{
  "dataset": "short pieces for a synthesised band: melody, chords, bass and drums",
  "train_examples": 26041,
  "hop_length": 160,
  "spec_augment": true,
  "drop_path": 0.15,
  "shared_expert": true,
  "num_labels": 45,
  "epochs": 107.6,
  "final_lr_fraction": 0
}
Rows from expert 14 of block 2, named by matrix and row number. Rows with one number belong to one neuron. Each number is 128 + 32 x the weight over its row's rms, rounded and kept within 0 to 255. All counts start at 0. After the name is the row's rms in percent of the matrix's.
# up: expert up (model.blocks.2.mlp.up, 16x512x256), inputs 128-255
# down: expert down (model.blocks.2.mlp.down, 16x256x512, transposed), outputs 128-255
up.323 089 [177  87 102  65 150 158 110 120  85  65 162 125 129 104 121  97 114 127  86 160 131 121 151 132 143 126 126 192 125  72 103 119  85 101 178 124 118 108  87 146 161 143 147 132 135 100 114 211 156 109 134 142 166 186 138 143  31 119 140 156 168  95 133 142 134 155 149 146 178 161 153 136 135  75  90  90 140 184  49 129 120 133 120 157 183 133 160 173 120  76 171 138 132 111  75 162 127 174 103  57 137 127  59 136  90  59 127 133 111 130  98 107 116 100  56 137 111 141 110 121 142 113 157 185 176 190 145 102]
up.324 116 [112 157 102  97 152 107 143 120 113 159  57  69 101 111 145  97 188 147 158 118 124  46 135 201  83 133 119 111 121 188 111  69 144 167 153  79 164 153 132 105 190 145 137 147 132 128 139 143 118 166 111 135 139 121 123 127 161 178 148 136 142  94 156 117 136 146 137 131 161 122  91 155 115  64  43 165  84 114 103 149 103 135 127 134 100 139  96 124 161 139  77 200 102 207 126 131 160 152  49 156 115 102  91 131 124  74  98 150 131 130 147 165  45 106 145  85 131  76 120 158 131 153 136  85 122 136  59 145]
up.325 099 [ 66 153 160 152 130 153 117  98 130 141 169  83 163 164  93 138 164  99  53 156 177 121  82 106 117  74 119 135 144 126 169 149  93 138 139 138  89 162 108 111 165 158 110 171 170 111 111 134 167  85 123 130 142 148 144 164 164 178 157 102 151  86 118  88 134  54 140 162 139 143 149  96 147 137 131 143 150 132 142 117 133 159  82 124 129 161 131 172 135  82 150  85 139 128 155  58 101  77 182 100  81 162  97 140 130 144 133 133 179 170 165 139  98 130 129  79 137 166 127  90 130 196  99 148 198 169  82 106]
up.326 109 [122  72 134 149 137 135 118 117 124  95 173 136 152 129 130  96  86 173 144 168 105 116 110 170 128 102 111 151 109 110 158  71 150  90  93  81 165 150  80 141 135 143  44  84  55  51 129 161 102 109 165 128 152 119  89 163  99 108  96 137 171 145  98 158 165 107 156  92 154  72 169 104 193 105 158 147 119 162  85 157 110 139 124 134 147 163 141 125 160 136 108 118 172 123 147  90  60 146  96 108 128 133 131 100 120  85 117 156 103 138 187 129 126 163 124  76  93 121  79  53  82 129 102 149 137 153  81  94]
up.327 101 [133  85 162 107 165  65 168  70 149 113 146 124  88 125 163  58  82 195 124 131 157  96 165 135  98  88  86 114 119  86 207 119 132  82  94  72 155 120 128 110 106 114 171  64 176 149 118 138  78 101 136  88 102 137  93 122 103 116 103 154 154  59 173 164 140  56 114 158  93 134 153 175 160 100 105 168 114 121  97 155 136 166 187 114  45 132 101 160 101  94 100 150 135 133 126 133 114 158 125 110 109 121 128 149 134 143 115 133 116 106 129 137 186 109 160  96  83 138 122  77 115 175  88 132 115 102 135 131]
up.328 093 [183 148 145 124 185 142 102 129 179 122 130 156 155 107  83 162 142 168 116 105 134 122 166 184 151  85 110 124  63 100 110 153  98 167 146 165 184 106  97  99  77 135 103 105 191  94  90 130 146 170 108 186 174  92 121 162 135  90 184 126 132 135 120 141 144 160 130 158  64 141  86  85 211 162  97 145 150 117 138 140 180  83 168  74  83 171 175 144 161 148 122 144 161  55 149 130  88 135 138 136 157 120 118  86 131 102 103 156  93  81 136 132  97 126 135 137  74 101  62  53 138 114  91 138  89 112 126 105]
up.329 091 [197 117 109  94  98 119 134 155 103  88 136 127 134 177  39 118  26  68 164 116 110 174 145 168  91 187 110 128 149 136 124  95  99 131 123 128  73 170 138 168 138 120 176 108  96 142 155 122 126 106 125 172 142 106 122 111 148 143 140 106 110 163 124  94 110  91 137 108 124  92  89 169 109 103 148  80 126 171 123 131 171 134 125 122 128 141 143 141 177 100 125 106  82 188  91 116 155 146 136 126 115  50 134  95 150 150 128 119  83 115 126 144  92 111 165  94 110 117  80 153 142 138 153 125 123 152  72 109]
up.330 088 [ 92 188  87 110 144 117 120  94 200 106 142 102 142 166 202 159 114 100 196 148 172  98 149 166 152 167 132  94  87 114 143 146 101 107  81 177 124 151 130  73 145 107 127 101 124 141 132  88  99 122  97 133  61 144 135 112 165 139  85  94  99 133 123 217  96  31 176 125 136 100 144 222 143 107 142 113 139 123 147 164 128 108 164  94 109 115  64 132 126 151 146 126 150 148  92 154  93 145 112 148 127  94 114 105 132 127 136 142 178 154 100  86 138 118 110 127 157 126 128 149 105 133 140  87 145 125  99 135]
up.331 109 [108 135  90 170  96 116 130  94  98  90 149 138 178 122 155 132 119 178 142  73 102  91 106 114  97 117 137 104 125 139 166 171 128 130 127 184  99 124 160 130  86 170 179 131 120 154 149 115 115 106 127 104  89 189 117  94  98 152 174 125 134 144 133  77 146 135  96  44  80  81 133  99 127 174  99 152 121 117 161  77 128 118 118  94 110 134 140 111 146 177 101 121 117 110 136  80 172  98 179 139 107 126 103 102 192 172  90 133 128 113 163 146 117 165  96 164 146 117 116 101 109 101 203 154 133  94 115 204]
up.332 096 [ 90 195  96 158 146 150 163 152 117 162  57 154  72 141  92 115 113 115 137 186 112 150 112 162  78 114  58 185 101 153 194 102 116 161 153 108 125  99 179  84 134 136 122 127 124 122 128 157  94 141 148 140 101 145 175 135 117 148 118 100  85  86  98 135 146 132 117 112 116 139  92 144 119 142  94 126 169  98 165 159 133 154 169 162 107  93  72 177  95 174 128 145 150 212 124 115  96 112 128 151  63 134  66 145 105 117 174 121 150  98 162 102  67 113 142 107 128  85 110 135 207 165  63 102 129 143  36 171]
up.333 091 [ 95  98 160 146 153 140 123 194 187 154 103  89 127 120 168 109 119 156 111  89 101 142 160 133 114 170 139 162  71 105 154  78 182 122 114 104 170 100 165 105 153 119 148 137 136 146  74 146 125 136 130  72 150  56 129 174 139 114 191 101 111 125  97 117 197 132  95  88 151  54 123 121 152 123 185 152 145  99 112 144 127 129 132 118 140 166 109 135 158 167 120 122 138 105 157 137 152  89 109 150 126 125 119 188 176 111  78 139 157 125 123 113 125 153  94 201  78  84 109 117 105 110 116 156 135 158 139  93]
up.334 100 [ 95 105 152 145  51  94 151 159 139 173 108  69 137 121 163 138  94 104 118 146 174 171 121 182 212 155 187 165 134 118 175 120 104 124 120 183 149 102 106 131 130 135 162 118 141 133 170 158 123 174 113  53 130 112  57 128 116 172 130 134 102  85 102 161 130  14 142 100 112 158 154 175  90 140 151 130  88 142  82  95  80 147 113 187 108 131 113 182 126  44 139 152 133 139  76 185 110  56 180 106 120 118 171  98  97 183 148 110 166 145 101 144 117  96 106 147 190 140 141 129 109 149  96 137 111 107 172 134]
up.335 078 [160  71 149 147 144 108 135 101 149 125  92 125 129  87 163 199 142 154 131 102 115 167 108 107 142 174 146 170 138  88 156 143 133 141 211 118  94 107 120 178 133  73 142 121 135 162  99 131 119 138 109 119 161 158 137 144 156 171 162 154  92  82 137 132 155 107  20  81 121  97 167 130 134 125  73 115 129 127 113 168 164 122  91 121 114 139 135  84 147 170 135 125  40 217 162 102 116 122 125 170 119 135 155  43 137 158 102 120 117 155 113  79 123 110 114  83 121  89 201  92 127 149 119 124 108 125 108 136]
down.323 084 [216 143 156  65 154 188 126 121 146 158 107 138 138  68 105 136  53 137 178 161 145 152 133 154 136 192 107  95 184 101 128 120 121 120  65 135 128 108 171 168 167  95 103 138 117 148 157 162 133 146 122 117 105 121  73 142 114  98 143 124  65 164 109 138 163 139  97 128 166  89 140 177 163 175 137 120  94 143 135 123 208  97  77 145 132 168 132  89 156 197 123 187 133  94 169 110 127 167 113 107 138 136 173 165  75 134 137 112 153 134  87 128 140  91 103 165 156  64  81 140 134 164 124 110 117 126 134 138]
down.324 118 [182 179 123  27  85 133 105 168 153 104 108 186 145 168 167 122 130 116  79 118  87 128 105 136 168  86 132 141 181 112 104 122 120 103 133 147 131 179 164 136  90 153 122 140 129 181  95 117 165  74  55 144 154 177 127  99  95 125 181  82  93 144 125 158 120 192 101 155 107 134 161  89  82 103 143 145 106 129 124 162 179 153 129 146 143 144 173 124 168 103 137  95 137 133 105 117 198 118 132 173  74 100 150 109 166 134  98 186 139 107 116  96 144  97 116 104 114 142 142 178 127 114  88 145  90 188 121 138]
down.325 103 [ 83 132 104 167 114  92 101 117  85 154 197 128 133 138 138 134 151 105  74  96 157 129 136 144 106  62 124  81  87 172 115  99 117 158 130 142 119 143 144  68 172  98 183  88  81 119 174 124 179 163  98 173 161 140 170 119 152 120  60 110 166 164 125 114 153 125 138 147 105 146 125 157  93 137 156  97 129 123 118  78  74  89 135 127 132 137 114 100 153 124 116 105  86 140 111 102 139 136 110 112 150  86  58 127 114 145 173 147  79 152 132 112  81  64 108 137  69  56 151  94 125 145 149 133 114 161 128 191]
down.326 106 [131 136 121 130 119  78 107 134 110 123 172 147 140 134 154 139 135 137 164 143 143 111  89 112 185 126  83  90  99 109 129  84 135 121 132 145 204 114 173 111 101 100 132 147  71 185 160 182 154 108 118 146 127 114 130  99 127  36 149  90 105 114 100 110 128 100  58 128 112  95 131 112 128 165 152 150 113  56 137 138 114 151  75 181 130 170  89 135 144 174 100 170 167 159 143  93 150 116 133 178  99  93 111 142 160 140 135 111 157  93 132  79 103 177 134 112  87 137 113 114 182 103  75 112 171 105 149 104]
down.327 107 [145 141 109  93  88  95  84 141 127 189 103 110 159 126 101  91  65 142 160 136 183 182 114 157 104 186 128  66 126 107  71 130 172 145 145  58 174 144 153 124  93  76 176 125 101 146 125 190 100 106 159  88 100 100 115  87 135  93 129 119  93 108  73 164 154 157 134 153  90  61 173 168 171 219 199 112 132 154 104 116 165 129 141 158 193 133 118 143 125 139 177 178 129  97 162 142  93 139 106 135  91 151 181 112 140  98 145 175 124  86 155 130 167 119 154  93 196 173 101 122 131 189  89 162 110 133 104 170]
down.328 094 [160 106 145 106 111  85 137  70 108 109 119  94 154 124  90 186 141 117 209 182 157 146 110 170 126 177 150 100 105  96 176 147 147 158 183  94 113 117 181 151 164 127 187 144 135 119  97 183 129 108 112  98  72  78 116  75 172 145 136 170  80 133 118 120 111 100 141 176 107 167  81 160 190 143 104 113 152 133  95 113 138 131 116 137 137  90 127 151 104  90  94 130 122 136 158 149 111 165 138  96  92 167 160 178 134 194 133  98 126 107  78 141 182 181 166  79 162 134  96 118  88  80  83  97 150 109 107  99]
down.329 087 [113  84  85 119 110 152 122 164 112 107 141 118  82 131 155  91  79 146 173 109 209  95 134 205 142 155 118 100  99 119 110 157 136 115  93  72 102 153 119 160 179 157 143 110 122 132 190 175 153  99 138 146 145 116 148  74 108 106 119 105 114 111 164 123 115 135 109 120  60 110 133 117  82 149 154 123  71 125 173  72 141 146 102  99 110 176 169 106 147 109 155 136 103 160 134 115 168 139 132 164 105  90 169 149 141 152 140 209 113 127 137 150 157 120 174 133 121 124 129  96  80 136  98 105  51 114 104 197]
down.330 085 [149  67 192 114 168 116 154 123 159 147 105 105 121 101  97  89 135 190 124 156 161 157 150  95 109 133 131 109 148  95  91 165  76 138  90 203  93 114  91 159  90 143 136 159 108 158  93 160  68 175 140 118  97 111 149 123 161 107 146 159  87 134 135 129 128 158 148 127 181 138 153 152 131 117 121 106  54 202 121 140 135  72  86 139 128 167 136  84 127 153 144 214 153 111 104 160 129 113 118 150 115 149 150 137 151  84 159 151 135 158 136 119 115 115 123 124 163  83 130 128 149 153 135 116  63 134 109 122]
down.331 109 [127 145 108  97 131 156 108 156  75 118 138  77 119 180 126 109 146  73 164 138  89 148 130 165 146 166 166 151 178  98 125 134 116 122 111 176 153 125 123 188 185  95 149 107 112 110 141 149 109 105 135 123  58  84 125 137 158 159 114 185 116 129 108 120  99  95  82 135 129 100 114 124 149 149 198 132 146  94  97 106 157 163 152  44 166 106  92 235 110  60  86 151 153 173 108 105 168 172 118 155  86 124 129 106 120 137  90 137 155 116  76 117 158 121  70  83 107 147 136 140 111  89 143 139 176 124 102  22]
down.332 098 [101 144 129 127 142 198 141 142 153 137 129  77 122 156  89 104  83 128 125 109 171 117 119 127 109  87 174 122 172 135  95 105 126 136 112 123 146 145 125 155 168 164 136  93  84 107 170 120  97 154 134 150 127 188  77  73  84 193 148  50  93  95 166  70 155 138 157 144  99 117 117 137 116 145  71 148 106 171 128 105 154  77 157 136  72 124 106  81 152  95 105  96 120 129  95 134 114 209 143 100 116 108 166 166 119 126  99 172 140 163 118 188 123  19 100 127 102  80  93 123 166 139 149  74 105 196 128 147]
down.333 093 [ 87 172 125 148 193 132  94 156  75 132 146  82 135 121 125 104 119 145  85 146 143 140  96 160  32 156 180  90  46 206 154 107 130 157 144  88 151 100  79 130 135 110 189 150  55 111 174 112 135 113 163 127  47 121 163 103 159 126 161  96  78 124 138 121 143 114 148 131 163 119 142 137 154 114 144 158 121 170  56  99 160 102 135 139 140 112 130 103 171  80 116 193 138 134 118 130 156 127 183 163 100  95 130 102 114 142 112 132  97 125 186 135 138 117 124 141 142 146 142 112 120 154 136 175  87 164 150 144]
down.334 101 [114 102 119  68 192 175 112 140 113 149 124 157 127 165 153 135  97  86 179 164 149 128 146 133 124 132 104 146 157 136  71 109 149  97 150 117 120 107 121  56 106 119 111  97 106 131 117 116 122 138  95 146  79  97 150 133 122 153  93 112  73 148 157 175  97  90 113 194 234 140 176  91  97 137 216 165 139 116 116 173 121  36 184 132 117 137 102 136  84 169 102 106 112 150 151 141 132 118 107 129  74 128  82 180  87 127 128 152 182 128  79 123 180 129 156 142 101 197 146  99 152 172 133 142 162 137  71  80]
down.335 078 [ 87  87 138 195 141 106 167 152 147 158 157 159 162 112 134 126  64 123 100  69  95 123 134  84 129 147 165 110 118  77  65 128 122 136  56 140 125 151  99 170 156 163 140 150 162 178 153 149  76 123 173 145 108 106 122 129 141  97 169 174 101 106 124 111  93 136 152 114 146 110 153 122 147 123  84 187  72 115 117 124 113 187 129 104 147 138 129  96 135 129  99 163 159  78 126 105  73 189 146  83 120 104 166 131 154  90 126 192 137 149 170 168 152  99  88 131 166  95  86  78 114 147 122 152  75 115 178 110]